From a checkpoint of a small image classifier.
Data: trained on small renderings of single solids in any pose, 98750 training examples, 3.4 epochs.
Rows from block 2, named by matrix and row number. Rows with one number belong to one neuron. Each number is 500 + 40 x the weight over its row's rms, rounded and kept within 0 to 999. All counts start at 0. Numbers have three digits each. After the name is the row's rms in percent of the matrix's.
# gate: MLP gate (model.blocks.2.mlp.gate.weight, 640x160), inputs 0-159
# fc1: MLP up (model.blocks.2.mlp.fc1.weight, 640x160), inputs 0-159
# fc2: MLP down (model.blocks.2.mlp.fc2.weight, 160x640, transposed), outputs 0-159
gate.366 125:472472502503450512497496465477446486564437518491501520522501479471452488501499511530522538547457518463534484490491486529495499471620486485555469410496589523441532540458532517511486466503531500508590500468447515467485492421514578466463428519558470538416504522487424462502597484489495467521513587440541492510502482496513552547500529507501482527527446518532507452483549504474492615516559443416498475493510533490506451503527450515542601491469473474548462420570442531481415500499480509
fc1.366 135:522557511489591493570532484482460472423434461502418525486484418548490505495459454468446439476582471512530451505534547538514495454549516530537523455563496499512500436470554485471491516543502551461519514556470502522476464526471514480515472435400455487484502478518438501432500513458516501503499483462479512540493528519512468515536595456524557446525535550473494523526569555529517482485498618533501477546470522511464557487505554416434482461457562520487501419534542489517532455571496568
fc2.366 142:468512495540487517558538551456543495590458551466537508477496504516446517503481497513535502506388519462485547494533483513445486508442500497447481524535466459535485551517471596500585496468527499547440426481471526435500539565516440498509570537512490462492490497573568468534497466509460497590506487472548516427465431473499532470460401530507528526451468438533497574481487427522518450545497484517524545512561509538506444477534542560443482488564465491525562471482512455439540492519522410
gate.367 072:497491491529503517465537508454526493534625512503516504493562496536432538503433532495548473576488544534467535494506503496559429477442544509503522465451501495471475599527451489533452474494499492526471506470478550449583472485514522492478560506530446461500451481506478463528501404580518552523458600475532474503545495508538522501568454490462477476393523477506456465453484503578391485406506502474473431494521520504437498518478529570500461541448478515554518443518467510515530471527457440
fc1.367 068:482511573394559444539477525489479485557396496597577505532495513436540502485577459448479535494507525550559490538525472479476422510496533533499528562488494570494484500472477547554505478530465523480511476481542471548522516516502457567509473518545541493531528530447451483501451551460457429496473497540481506516462462530473488484438528543446510506569479473505493517513595488457444500582493469509570495504520467505549545501490496457476529452550499398483387516506499500483456523569571481
fc2.367 079:525482557515441537474471492549539511468440490436471485447479481480526455539459513494500525462491593471511524451534500482395520581530442498442480512524436502461560533530490479507477491449553503480471466474604545506461483498557609432517455547480504504524509462583561505457415447533484608464518475522480503545451440503485514543531518461553548493489505510499514466462491521459532561520453451437511462484462493555530522506510488536466467495469556412534454497434515501538526547538491451
gate.368 091:490556477590441531518524543489476518548505460437483498540498533434513537583493448578482504529495468439414526509450483484503517476557445471494468450500598504400535565474450501477468507530574525515522445498479451477475466456472548481514536530516475550476560543437487469556602459541461443594523523404509495453503520499575478481509457503528477517568471477459546404519480541479494542513516521505534496472509486528506487510499428517538556571494503501478488472531487496491449509437499472
fc1.368 080:481509483518463538463530428508506452497456513489504417553497565504535478515487531519574552507497537481463453469538589489487573498516459431507475466427572499483436545483512496520487453511482492508510557439469479479391515430553526479459429494508518513464488528472486510473517461546502559444465543461540535531546523532499439455491506520498448473488382512536548483462515500434556510477497495452497552459462490464544538475449476523585503503509394454420480468566522479546493464424453501
fc2.368 089:522461528458475472503445481561492490393537528498507519471535468482511525483564504479491557528525461570607437472458537488457456504448494503517536503526494459530524460524566497587471440506413417504503468540534481536498560386525478506506463474546533511507457455504523535518471510466515544473478466591482522570468463556517526514460552512501509481445519563528552514491517530480441521510491462419461503528487499396511526482499416449540534462533503475505465574483466540598495501536471536
gate.369 127:498499463559471516483559500427444497520537510421445460567534517487493497524471446545497532513531460432427524504477475482495513521572499474486435455491534511428508581516526515487512498490546491479574490538473551524428507435402591445487518458539473485443503489480509524530607551496501522562492524470421473534495523503548518574504566570557512495539488477429539521510507511493571533522473549483431496502538502569481547510497518517446503466465492555473501502537438469417478490539474415
fc1.369 093:501476429522442472446550497491432516526590525451464472521517516446490476519488552520550436449498500443475457528469506484512520513559473521450421499499564498474460547506503459519535467568475470486564521565501455526455431409463580488467486443474505511468489483380514576529494494527488478494517465456444452493513526522519488524447459530548514471559535460516525507505528482423577459473470549458459473467576532509551563537478479591523509513483409535514448490537469472480489536534442470
fc2.369 109:539565484545508509467507477539539494501468467492506440545490500548524419527514440468455530462539583486528488507533561553515528548482552489420592509465455561489497424444505488539539485511440528499464528498496530544536512545472447587539497456442494496522558458520462467503495475502540596479546460462451507523441481400554503473525497462448492546516520535470510504505469538514544558491514494474525508509467451433485458414479528420547517571540540470401535539536469553557492464527493532
gate.370 057:473521518555501526501480561484543481510579532433521438473474516529500602425401490499468502543473494448555461533494458493491459474479500484551484513611519561565494446533566494508491511451528568548484453500491495518543453528496453456468442496436395539495543485531511481468435454455524543571517491444522433527451582459473511524506472486498516457458492475499479515518548541485493465498508487553501462471499480552501506470520456466445506542521593564489451571489552522455590527514490492
fc1.370 060:405520422521543499523552509562539513547611571457510494560434487424516468528450488567536475484438483459504482483418518576507495487543514451510568557504497557527517497516453530449518507496506480550571520536494530508484407517554506486513565482498470496517466504475516526466520463507560453484490405454519535508525495509533510508541487458465503506464510526498461555508596474508534507477460456525414520528474563526507511536557557479520413528426453482537468494549461460481489534477479414
fc2.370 057:595538577469540538475541521454545480384478555490475424518536427565516490437524560486575536547501525512472470541527539490506502562534477558512507523491483461557558440496538522514521496493495473505547498420512464412453550513473520499552438490552519520501467462526480523472438496494449517513481539533499460464576553483530476506515583464519472469473476495475473523568520553544422448470483451477523508547532513527495471510515546490409534453526559445516541458533472482550539533534434549
gate.371 094:414523477549495512525420470495534489519586465465464474460489457486472523463452458465494481429476529489524529461487514524426511413549512536516515465534470490517516507561516496476478491520464450582506469569486489454522497471496526478514455509514491502463543401504539456523496488553490501552442500439562408405548527463567540526547502451536557508552590589497497469490543555530499523514512520500459402527569499502508527590434469504496512520517505544526555485466483533539535509468482413
fc1.371 097:446574525530504538473436464526524503536543477500445522475484444557431609465431475406501477429526544498520513489472517475459514476545562509478536465496531478528477503544525451544497495505527517511491505540447453532541555489480577443522463518518496538497539412496501431510483540495462474458440473451522464512483459445524527540499546510522588507558556540491467479459565549462500516523476562478446374512502502506501558602470414487522576477518502515503499441498446503503557524499513467
fc2.371 097:576428448512514531444539491524480472510452546535492470526519514545536548462503496524429533476462500471441505501548443480487514552426454482430535497458472523446508467506575584486529477454511576501492480493510519573501466535540472549517426478511570470499537516521571555540512479491482449468538542540454460466471508550505514502496473427428416565473496431508510462464542438496499481505552471544512594453549475515506471441591501480535499530433481455540475550544515432544479484546528449
gate.372 124:460516507520521503539515479488533517581457483485503492489511506561407465581451485498494494521488487502547505511557496548522478457509503477557478476489516541408525560435499501497442469498539494554521526448428505442482472507484569518495490475532466492431493492566458440528562455531509427535487576402492496484485429514517564452534440533506507535443513552495456438528480589525471588501554484465513462535482543494459449468533444552544516456510491468566607394509489533498495505461506515
fc1.372 096:477536472477554523454535508472443421464499529568472482478476483500421518465498471437504544493520513527490483473504513492527453585527469468507516479435569579532532496573576507487517574576449453485498497529484437519448512574448546538512481473463487469540515468493457477497527429444458497482490494518498506453458571491517462564530573564469561459495443471494533570464564481423443508525444488486506483540500513531520514513455498538457538479497592506439519579579498419479451457505513460
fc2.372 100:549435563501482435483502481510545529477454502536508489512517496522534447560530550435517455519499539500515492560551490553488493482522522523434490556492475471502514453402416457505562446442504546479498529479540575469519498438520518534492558493509526536513525510483533504531437579468510455412543531498487572516495464541447534418479464413519451578532526495511464492536456465532477504509501533471535536488479490424541481456555490456476508447537469440500513476421488524568485484518471644
gate.373 078:517557551447512515483468543506483482510529497488551541465464539447570482454589505516461480520566541438494542488488470414505519513523479558545547469529409539528441452492437474442510587489494525466510465518522557580483487511476426460532509573520561528507461514478493496448429514449434541495492473527478500595519575390494536481433484514432533458549482489444603505521535476450533482533471448519516518549480440525505545505506558456491540567491519501475481511483487491456514528512505500
fc1.373 087:535471446509492480459457552539535517470472446512459512545554501377427586505461505492537458500492459488526465563476491478443515496537485448477474526560562536472509484438557450547506456528528536504535499535509374547484472462506548522500499482524492562544523514463523506535506515562503413435523495550464530461412435524478489511484499496500492496575536487529417466478507518436504508509554584454494447433526479497532509494482414496524517462558461531531430496503524464546478535570443527
fc2.373 086:504455535511481512521465506518448487463567483545553566478498521485502500469573464462458473502467445502533502470446520485466476466498468485567462586498507498520511573550543444506415524515506518554485501547537455560520582469471482482541487449458516481543534507460476490515513535503470482543546447471524536464489485556575526509469458482551510513559518515520507477541465486498530425469481595510444493461605442412502540516490429450498457450553486547464482560470615587534487521486551568
gate.374 140:545495505433466525523481491472546510518436508482582503489463507533509472613489492527480484519485513499533546518500484567506499451531508501491523479532430537464580558458466544467466491502536522511495452448540512464507467490532493471468438568593519470465533553502477467445544424457517476536525575471546526511462463513520551432515463502487398533419454465539491452462471484534401533491608424452588554491508516534461415496556504477523555525518488474532537454475488516516476541520498523
fc1.374 113:515457510464527455455481537463600488526398503487550476547523529560486391626501526514568483582506519522547468547537522547541526505478503502488510455493475422497523503412474569481527488460458486461515535429503495438541477439541505469492480494559491469442481536556519503440509496504515542504534521488489519509499449497467556428531486542487412498447507548510509506480421522532472480472550445468571529502464565530498443489459492532469505540468440470556536456469498543490449504492468571
fc2.374 118:499461554538503498502505466549443437507549526492485517480470480488540457487507512538481511486465561580465504489445486534496513554477455419447532497464610534496497481577510475535469510551515501504519542633481480468452519553561535525537450495489480434521534466483493483512506431448485386475499485577466487526449500512533464537510499422503491531488479481517471438473567469488535569454475429531462532491547501477553504513553444487524495473456555525490515476529560455560431494516593420
gate.375 056:426520484499514507582497528499502542441476468506502593491521530519502582495495429557408508455437478529569523500521421512459448445452500555521470500521410458533505546476513587509547551504416505541463454418526488492552482557512476523474529471412525488498483531544478505487440525523509502576516477430577513484468476488445510487490538486526576486514502479510459529526487493498443511487506599535496502539553511495487483534537636508530482494506499490537488473507504465416513539525470546
fc1.375 063:521595521499569509524510529537573528406478505481498508449465561533511503472484482486458524507489524503470544458552513497503447459454534477504548409532419404499499582490548479499532532423509489550480395500529526495530492520470481511538548481442517530472538536490516508486460500524505534503484558478461531461488430534538545410509470540513554499543485505494565468458477535464360458544515556514533441526507513485480471470489552488474536540538454534520481426492537487501567453443490578
fc2.375 053:479443575519487508465439538518504456622500479544436510498496523504469436499468475532469555418490502531426492511496482537524510413496434484443526509503507465482498519486471458529469506492557555505454528633537587525442495520521486527499502484518521510488505542487534573531555457494528451526566521485459509537491452481443466435480484501493473546512455461493437433501467561453518447459572480477493518558511499508488460453501482475605457491439475571487500550444510491550406506476542485
gate.376 091:477398508493540445481491513452468486558469509485550496471510472481486471502589532478521525576454441484566539461494502577527423489475482510473447505509537501454483526504533528447438481519510441512535560548544495510533499556506523447480502478486501474350522573581474458547489452511555452533501559497509548451500388486494540516579499507508526529453473560493474449536571545513473512529473465538514454456487510519486424470478457532501473456517463525552578426513503489502436471472497482
fc1.376 084:512456573451585534545497462490488457531464484501564500566493473567516419607547517550473486546517493438530524503525469523464483451495499543548494486535454546447449474487500474492461439521538526494521526434481533521520494501467485485500433469545576447416503511543487462466446440513505498523519586535503503534488520574515533476482433456469543530401488539439460501537492489537453521502580489473483524487505540542504419508497556445531473489495478476576544439441473493522415547531530557
fc2.376 080:452513502475485550535417538526448510482559491491507463468425483434558522423570510534460560527459533493471537477524469460493492502569544461538473516487527497568544468556515528486494551546512516511528473568518448464487570549530546489529464514509519489547543476449510476584516427536454455514449466539509506506479502454521442497488543499442561435571502509462508450423537463449480480527417472513452434430512547512506491548439525535477509535506581563467516485588483509428521534532506433
gate.377 115:576474469566494543490549465507499534538547434477484511513454490503500536465438477532419501548546442484575489535446465462489433461515506519513451475593525600488475578504493490522522484509518558493484529532508487511506445493411528522511452441461463530523515473500486477509498515464470464537561545496414499556584524584505522531512457453597502457476594497441470459548496509503544520453578524443474457388508481490523531488496411498531492465509512549539511548477464514496491508524519493
fc1.377 104:466487474475506467479577442429485514532455602444482496477514499566419439487572517521573505531478484539517485539520511590565460560462508512496475443461524467478471580458540522504551425423485503466501523504443568485492477486533515453474500493453444471395471512539492469500523466473546541522565614539483465500469421498496490463531542542498576501404511524511443545485508509485519537526499490487512543523452528452475490466478542574520442514484504505503500485521490477491568429531459510
fc2.377 099:527574388471489511490489531418515517518549537529506506438485491495479623480568545495486440525512537526546469514453492502557483496569572519577477480471528531539491456516547506482487527566446482463472481495541390464485468539565505467462491542494455524532512549500491510521520437504477484474475487434555466431553536523496393512522464486537537430508487476545512453491479587461486459495495529542474493424488509504488516535449476516507526511576515545436557539499505490509542549473403471
gate.378 058:529460406512510532514521493452496468505520485522441534470481474503505542475467521526516496552503536492465558517461500427457488508503525491558429450457487488495456452523581490530557452541534556474565484493511462512423488507520569439493409465499413495541469484532478506510541506519472482548513487436475558528581526529567517519490472493549543470440534431506496453466587506482622505441560532461461408468542514536501485502511510491535445500533455445541497523511524491556477498617462461
fc1.378 064:521507467565483527472463476540506551465505450563538506453494496462547547551446576510444471446575520440545514474498489448492566510500547478552468450513513465490454472584634516439520479581529519517530501507573437498552502589483486492441478545549494511537557459465461463509541497506464480430522502563505499487514449504481470499518444506537580444534550496463524443426460508439505484488533509510471461422535517534520497490495458435555509539537461539566529460496491428478470495479516465
fc2.378 061:549492533471527478476588534504508506553366491479510457496447513477525464542457505549477562506479515478487534546524525540520485498526439480468503532484410479467528500485478552505490534553511552520521553522495624537465530544474477488480506469459446446508461542538485481532531516458512527505631487585445527511467452498425496534454543508472480505508511518561556546497422486508581555485438548541499569488487528569551463435487582479484477454519491410490516501518480526478518506477453504
gate.379 079:518467403539504526436485478417494452509532525496526521456508445436504531511477521546506528545452514489528495493513450451475429551529465452471445543493557539455527535568552555510477511548499453517488430478504523467503391487523573510520460548488522471537502516544524502514459459454525557455468571470504462503540571559530467566518466479506443494418501500557513442491504550549482561496536447398511454443479534534483478477483489572552561473507483456473541480514455404527473456489464476
fc1.379 088:539517538512389433533478485490548573528481436459496505484587538515556537500518514503486529472440537528432496470540477525508478535532507428505483492465533504436527543465506444560466425488520482565489472457469448485494502466516603501471518480572507550512526495412498483566466528499481469470484561455424462404444501472528483479510475484491525565542531456521457398521448515463529590501502488516514500492497460443568492514497495498518529535504486496478551519469567509574534584454539544
fc2.379 090:430532526471587515502507463533427540526473443515487525549472465429499516489454493535542526477529534491463474458514562470502490511568477466539548473436512482652490437507537527485495517481505469484507492435406532497525435517550546536514494520535450526503464523446472522491512514545574539485440504526528546529557538441495420501558582557482492440513460492454507545542527526515520476431554461478508517472438504520512476488435488521581488480441492498530460537566396506531450473498480507
gate.380 091:479494490467516439491437574453370454470462461523493537477482434458487504461545544488474486533485496512570516484523460485543446479579504544539513520559444481494527458487556543523548554475425525488626506521504529553539488471466520477520464506476481510530500515592456530515484521484560502475490529451516536504483532488434521554462555534499595441538473530471454468476592512465459499585465472452493451499475483555518505479433544482536592447508514524554468457505469505498531500541442511
fc1.380 081:458511456463486512525392552444447520495449532504508501487479415544480541461533507513525457501433514466617524476495509592540509471580526496542465512589450467521588487475524539511525487465455499479593511434448515552511460472558546466538468509511499507446548522499497543490509527484599557479497457455539550470459423479452513491493532557566562451507475539509465512500486516488562464561510449453477493509469556507502450478464533531563505456446503515519474462488487525532503441544457543
fc2.380 089:524481488520585561527523472488487482529469528540455471548432492526482527469522460498531516493502490491452490533558515516410485455542559506529450531486549481612482492472477465443488485532569508525491386575549506479435532501513412498482386478472491483494539412496503475469507521527482436563524489481543431512488512512480474476465528442538485464567499487479541436463586495500487473489506473454557522528510487558447527556519498529528532454509534550481518457416511502504584441513578451
gate.382 077:495522512523500518543460520494508506522522447480460473520480513482472483507525483523488521474470449425521516523495492516456584449589432484482505583517475521480562478463475508486465512504551444585562496473500464432521488491449523498521482512588439483426511486464534508519506479535490515522432454423511539496518510461479557568445478580599486523529502558415535447486478576519580476523483462453505467511528492530541484541418483513512538412504513552557579466511473544486378473471489526
fc1.382 079:501480515477499512482442548465485455554505481517442544457431419479472532550470518513502471535465556496508558487515481602447514497512518482452485500510570495539523450492521447510507451535519569485535511511516498480494492480558498528545386529452476442466537487576465517458539500476459460493448479434614533590487478448521506534466494513499526539545434567506482468514579541468549477502541502512463487547490566550442456510562451530543518466457604474543524400496522531465499461521485509
fc2.382 075:553505466568512582480518438451570499540568559495519428491473565565543482575451558540480503477486547492482474518461501489462551522485509505561458489478446538558507467486433531540586498555516440510479493528496493493479438478466470539471435450538509451484552396469553576497461415498429512479574490478477403494471557500480497497484514480556455473439475462485527462425529522463508536429516524464459504503541532527525487500473460525456524505547500434490518573530520511557529494487518485
gate.383 050:526549498470482586444556526465568452539558547528576490523508499552493505522412505460442538516523562525537495486469432501531420550501499492521463435523551485499570540516511464475493455446491490473501541525487477433507511555549519448500490530460488445466566469431453478510493482464484487477454555489481454441450486513466484519498506496468480454348415488524502492465547464502377460442461428507481483566502517506497467435531509527528514506491548474521439492569502463482504494508475449
fc1.383 055:513445506482537488505432439499505479535450490495367520409536444500449400525418464484476490483463517552481515425514491523471491510527475491533512510496518454469547477507494513512537440513486436472470483465446535525495562483547478489550513542500490455481449513564516559500515560507502513576495486522471543493468388465546545492518512489475505529535426466521460478506506540532570626481516496430505553527513503533462515461577571502580483491488530441482430422506504459509488479536452488
fc2.383 052:591442511512439476462417486578555508422542551506515506484527511422464525495509514460484436539478500526493448543490501479494547501454434542537528493497508496539476461595583451459496506527559450510460469509466490403467459473493497489529578497498537558506457505482578486455514419517460522458546499440512565503543448473458455507557507481504478534467501557515510499501508476489464409498531490548499436463486534524520517483496378523576533480499487592551500514439488484537502533508521452
gate.384 097:491491502507429498507501487519499466522477486430503480512507538446401523529427511508469460610491471480539476474525454513471446456555463521435449489496577547460544548503516473467505465532546486530568545505523494452476464454458558493460438453512478564457459499528453479490581498514464513505482550539564502548514456492484504575485506570542480463517457526459480445544527577478496541522551477435432433517511522548474512503485425526602500423453536547557481480513451540474424479552477488
fc1.384 092:494462529517508517531470519449505458491494513515467544492447394498441545506487410522377510501544509531558520433518506551444504543513504539470551453547518526525548386573516533492505484555509535459520491525500488462479526505471547508538457499458460499498524489549442486460518542501479505512475484508597482525479464482524519553464493413533563516528476506422496545525579482521522514531564502497465515560545537548479524538533472371513474424483615485543474483506494545500498453538529512
fc2.384 095:487533487503505534538492574498598504520521568501475463496467557488529546551485560498538498464414601464454494545557505504467530494480434461511485515501445454546455513505494526519561522546507442537520424517484526470465522533545459553481506525525468491487575481482539581452502437531471456528530490473478514466439496457462488432496452511546499481530485440532495521413495499481487409530472503472517586472581521537560445577515517599482450513531453528483529461527551424459536537524491467
gate.385 151:509398498501420449365526487484472505494486496430501523490573458453482514540503545548532477530485446517502479513540487423490496499481532482513470449537478421511437523548496543459531478550502526456449544577531459433477509484480587485416467480467496489490423526609471534469541556504496500480579555526531562572554464527504505557558505468561503489468496545534513517542504546521552485491595507518491472464496512505469473484462466549513452492508454548485442524503490507524426485493521541
fc1.385 169:488465438464499460498502521464438452434456509526519488492507545449543466530490548502485458558450469452518553508553453488491501550533466530497437592528488524498511487498554524497544507510484473500577453464525533516435467519422499491473426514477592499539541535556554536500428518443506558480512473541515507525466565531389499585381522607497518421513434455466492494528549507457468456526475473481502507516561472562528487481496528517520529449461498458525498511549532453472490488550446531
fc2.385 164:567494505522415563471502496501567526461507464481547464385482545466589416550499568483378501488515507538592472511472512517473511459463476490536471459544458508532460507553507538513515568436412529522451506547544514509523553565490543489456499465477491462535514501453421439518444429470385535538553507542504513556536470485491537507493508503546486481497506482516458434477517507503467465482482512483450481509478540507519552536497494525525489518502563578498521419502515478467474543507466555
gate.386 097:469441495524477476361570552459478554471477474431504552485493459539582506508462525530559528505526510419515478525490508494603508537492457458518442498494501460494464430531492526413487519509497515493500517516457508476430424521491525441429531493515461537516511505570517565465513460421506512492525529469483456524440546485488437580548542583546530507457505494475503540543475545462504506543498474580486503458403509520556492502445430547483506552431503532526513509496479440465488524498476474
fc1.386 125:526500467442488478501492521518479476482495442464540519505489490498527395591529450518466408504562520509508481486493547546503529481569478533475453589496492508519560458408520405445484554580535438501453569596547429518477471511500458487504531486462507470470509490453486480464500480454600537502603472524476523479532583537497440442484505524513484462462455543478533473526479541488554457475463515517529539499472507516522497544436469495521487549511524496410559513495532500557449531451488546
fc2.386 122:499494559529473498514426492478593472576573530545484561469437490478474506535444464493452520484497482481552554494512496550463423507446528478474533507497480498537507555505490442491534491439506492509457475574476534466484517487485533454549460570580450561472509456533466384517505472501484501533496527508522489563479457384471570552525443496520572571476522522500415482480504483478511519459519515496478412483528490549458518575518428489530501484481499536573542413443443509501515487530519476
gate.387 123:540542514435526492542455514544484517481488506508515478486491536399497454544502571513523454433497490484438484464485454458439479509564525490483455531531501458427565584485482477504400473560484405524512427498506417530538534459505541508454505515511552516533474486437557543529501542565522480491478487514467450516498511497486514468380476562516515477578495459547521466485494530514466561481539526488500519445509479488531496604477589564519522438542465489447442488428481454502489551472487527
fc1.387 131:512536517494477448495532440489505520500489420480486507521565447507537489534566482529433385498616434540496490525529520492555540473597499554515534469483526458475484424447511418459467485500578529482530593516495562495499486412464509472512532458533508503457472581449497468525529504504504468508510576499479501530502481527511424468487565459517440495576527581478477449529498531537471496512476528468443504514512498504499536486479563435484494499464523485515510396517516571528488555511497574
fc2.387 140:458552549484504543541486487500522501467475532521542527497421520603459483484474496458519521542461546475563482408526568532499488478457508517523519467579464507558450500498543489518557494444471465527485528470477486472546594491481508495531541529502515477406503474572445463440585505484486496506473563450501525504483465473516549475558473496518527474463469461515385506516467498577432490526527482489514476532475516457521490509425520501438480472557498462552632385481517486488564468523512522
gate.389 121:480467475492420501469500486491422481571499494471532518509498479438531520436567528580560538533442502446507519491488460464554459556486439474565489447526489496459452491538526558520527464486505501531556467528451554551526506510483539475475450546568517500437466527521457421511527486485460494508491564536496461535484461483514589561508493568452568512534435480491474510499522505475491570571518434473494446492491500571572439488479541520470523492518473545585496484557448454430433524544503405
fc1.389 132:535610521500565503576474559534497495425488443522459539466518419498483496476502441462418460448540440535466510460517548503429495468503526532497537485532442474492577420526509486479478594492472519510511457509571462527526539519481453472577525485470502493530540467483559507532486494504513447504451449508481517439447530554578517478501488406514509505550553503491533474497477501542463494510482621531497480516520483495493545533531484389475478489511573547481546501460595515534539536488509513
fc2.389 139:479515567503535534509448544446512480528480566505471522500460492493558497462472525545557519494450546515445552445547435499445491463437483492442472506543446438482488637541459531477538542461520447518440407489509553442466595514517456494526516547531495467435511482542521494521527493523469483548481444510504521494496518432444524530503478593544493528480448443507492517531463432524523483548496475539511552507491503555483434534479593527439471475450500525498528456494513416453497434493568471
gate.390 124:482516528514485527501525469556454532552550461475555481540438516525498527503529485537473510544528502402578467496443476491552509424555458502598519399532500550492460486488469529446506484503500506493574529486486519496478470447487494473518465534567446538415482508506479430421584461498470471518543543447533519576556498480510502499583526471524567472444508564413494513489509503471498569504574433445462483515488515541522481502496447499550554543462508518567522493525387497470501520518475483
fc1.390 116:529414464444479443393474543458518464479436563471491548448579539434482446526558548496562536532453469571487531509517436528439439567463504500477422552513528477459546597517535482496484549504475418514485490533554471500490521512507551490468448474481579460504521551525499534478489498524527522478517563601454502464468466524455548520421489545556479473510467506532497429509475514515457481496506468484511532455519522493525455498441493600487467469496476508456477495493555428505486476457479493
fc2.390 132:480548431524510533484500478464468554474521480523542499500482513472476546512533540566474447557513498463548473545462538440529547460532530524633475473485547536573435469445536476522471472498529506468523529484480497531541498472548484428468487535454453516507497608466424448571522460450463435491534511475524474572518477535495422523505520479480481460542500544535479459511514474483447533488449546558389405547512465518494549466554493528468520528559466517507487436507500513463567507474412526
gate.391 111:472471564424462439454499516533433549554454488479454525603540535493512455465515439533538533485511468477476434532519498493535522527513475438524422478473505480472493547460516475510537489559533483500494541506446474536435500471457532473447552490501494506443488535476427485506620560495539469572557472485448518524464502468494460514529541601556496495498468515509505524587503486449595557515489573504526528465528478548580517501443458502556485526485504541468514503512494482472386514533541549
fc1.391 125:542480506470516550522528524499501493569490467447464519512498524502478474557436406548433511476440493461473529557502428471474510489500534462474463529500592468426541521468446497505501458580586493451496492475507441428420511541441556548490479550481469498509512511559471464519566515473454437569554487430492555524436454466523504478519473511537476547475472506495538516505509515495574550500542488462524538475532531578450444506548397461577543502479534486504509510513498537459434539553565524
fc2.391 124:525525531519473531514497440420506457521500536532478475478522514458480494446450503496500481539470567514467500537546519468486499488524477529559525469525482492581495421531549536568536562511461487544469410445460489510537488434502514465495452486449511437463480487459544558506506518561542539529467524558559461513507547550532499493464535510520536424440522534499538506455548529467424576515485460410421449542604490471482479439433517538444513479433489443459502525582557480476523477544458440
gate.392 106:506489476508520510457507543428520466533492499453461532479519459446428455470487499490517479549537464495528485463513487461517457527467501555492453516489501503504558606514494526519484510515469449490481460558502457444538510524473483495551438477457452486494437507601590454502507469518462576518457537533522489532527522544518553578460498559503509481476535521468540493513488569556492508448514494422484488575495579578450496496491510615434464450464541593542505524485537485384483447528524434
fc1.392 084:466453446502555472492499612450448508509516533539543554436505455457447480428491526459542453472437511494569498543483498464536475533512518450543472506568443486539560510514540550527516539517472526416539456515507440546474477526582514472502475515421435501479545484566517540506457505457544512483488431511518501459474458464469451531443474542540591474489476462590500499509567460455486506517472530563450512498557534563532494464497494538422509470506434531490479558503583445522498524513451466
fc2.392 091:579403495477419525570512477523521548450560528534496478520540524494543502501497483437428492521575485491526504548506444490451511549481527591534529593493531553448539566471500448463504448458536477560517559508525490448512532481473475536503476476466555544546429456504545483460416513519464608538511493522511507548534516511426458542413537482470472455495438496445528550535483446523499404485486462492474518470494441468496526519510466490495489488480550547514450521492476531460522419500457507
gate.393 041:447536564507516535543442503517479512497563531456499474491501496501507439480497465554540556461441570477407435488465501471586502524547504577554527468496473507504533543525534597530476425485475501475476446474470483514498461511489514533462487533536417455475495468429504506489539449494550526524427485472441488375493475496491444465532502571455548446455442467495519498480513526472451509478453465476556500504369469585446520520500490509454544502514530505448530465483472503539570540488540514
fc1.393 047:490506443520477522548456539478500505478485556524447505519550497438476521565536551497572468462469495549472445530558452498454533506570531473507528513499476487502528487519479485487502546503563550517482457432491485451401444512523469598473429488477520498515498520470551437501385454444464463462490482529503480508598543565506570510398489463497448470559550455466532456496533514488534514494524525482540513492534470520552545487496484490514439554482547488564382555456514501495456462454561469
fc2.393 042:532459558514535488448519402521516460387502496458450539539490490529548532538475488567573475512468465518466498493501509454502512546531491486484518479418516502452518623561463480527447489482473504539495529504490548446450477530581444481525541556471515515479482496498528489445493502498432499483496554523528490479509499496465444526490561564447513443616423545483526510542498544520476512546471487531409501484446530427476521465513443514532507508507524543452546503563481460600449455562501467
gate.394 109:561540524570495495550501483510485508499573452531504523517489545481543537492432454500451508504534447457504510419429460536463445485472510495567467495533516572456505541517527464564476503500538501528496528472518425553540454550438467532537537476523545482474544502481425497539494511502482431518490546499448509435543529532544516512539396467590619494468507465443424428576499501490505551473511545508476472413510470492556511505497511439556485509538503533490571442468513446558499537505544531
fc1.394 103:574508498476493494541458500560503510477499433494526489535477560469573485470494469538469445556534428479555518488450458533439451479559512507526494446533505573488545538446535532511487498462492521463450552493607410572547474527514477546529457475475599576510520619471412514466507497501532464466592497485484555513569516532459457486524459461562502465526455514470499435548534562472514511449497527486499478444491431501535508501486522462552518517554511541499478499502517444518493478495548565
fc2.394 100:532482531507555516470511451559443516517535444568462437575539451498565493555417480481553515438488431386460487537507518508526475471514463466445538515515515422505493379505500495491504503519511506465570529507525476441557465467468458544522501473481526480480508526515520519491503485552493412474486466524477532493528510522526518427474504504548437620565548529453546475471543501538478515475492472460531487516533526598554502502538477490551549469502502526525434453503539523473419437545537540
gate.395 051:489443522493559508507520483443481516440536536544491530505424487535506488475510549468470576563446509435493514512437533493555475486513465453572509516522460518439405508443486544491533525492519552488559481455479499497485495547459553443435471531504469490500499490578396497471497470459540590515548499505517560540460462478461514524506543515504487463388468471440532504496496511513604491493452500506586497457445520513496414459426522520500525528560559565538595475541525497502479551486495508
fc1.395 055:511451503481498457529492519473528479501456533458534473530532533508435484563505431493518460476531502458495542516543531496496484561504447505490488518541516590521555505452479455514502421529543485477455510527500411566422623565493513464436446486528513543504494446419421466525513541523434594492528514511551478475443498462488481554411560545529540412541487471529467521520480546463502450553533537542518471502474404461520490539487479501479486503481565487507559505506597521498514467465544500
fc2.395 061:431451480550535455542437505512512469553468458449507436430492428510434504468476476517484474540492435484489485461605512508490478444566537542467470505497503554536510502513448479531465501451537507535461512559537531553607459466511541525513487488487559544524499569544532447569540481482579438434470443496471516518483407512466437471514448468495507513588548577493526492438491466491550540487504517468468523550475451503535513447556509507517513502490435469601481514495514509530540548440496495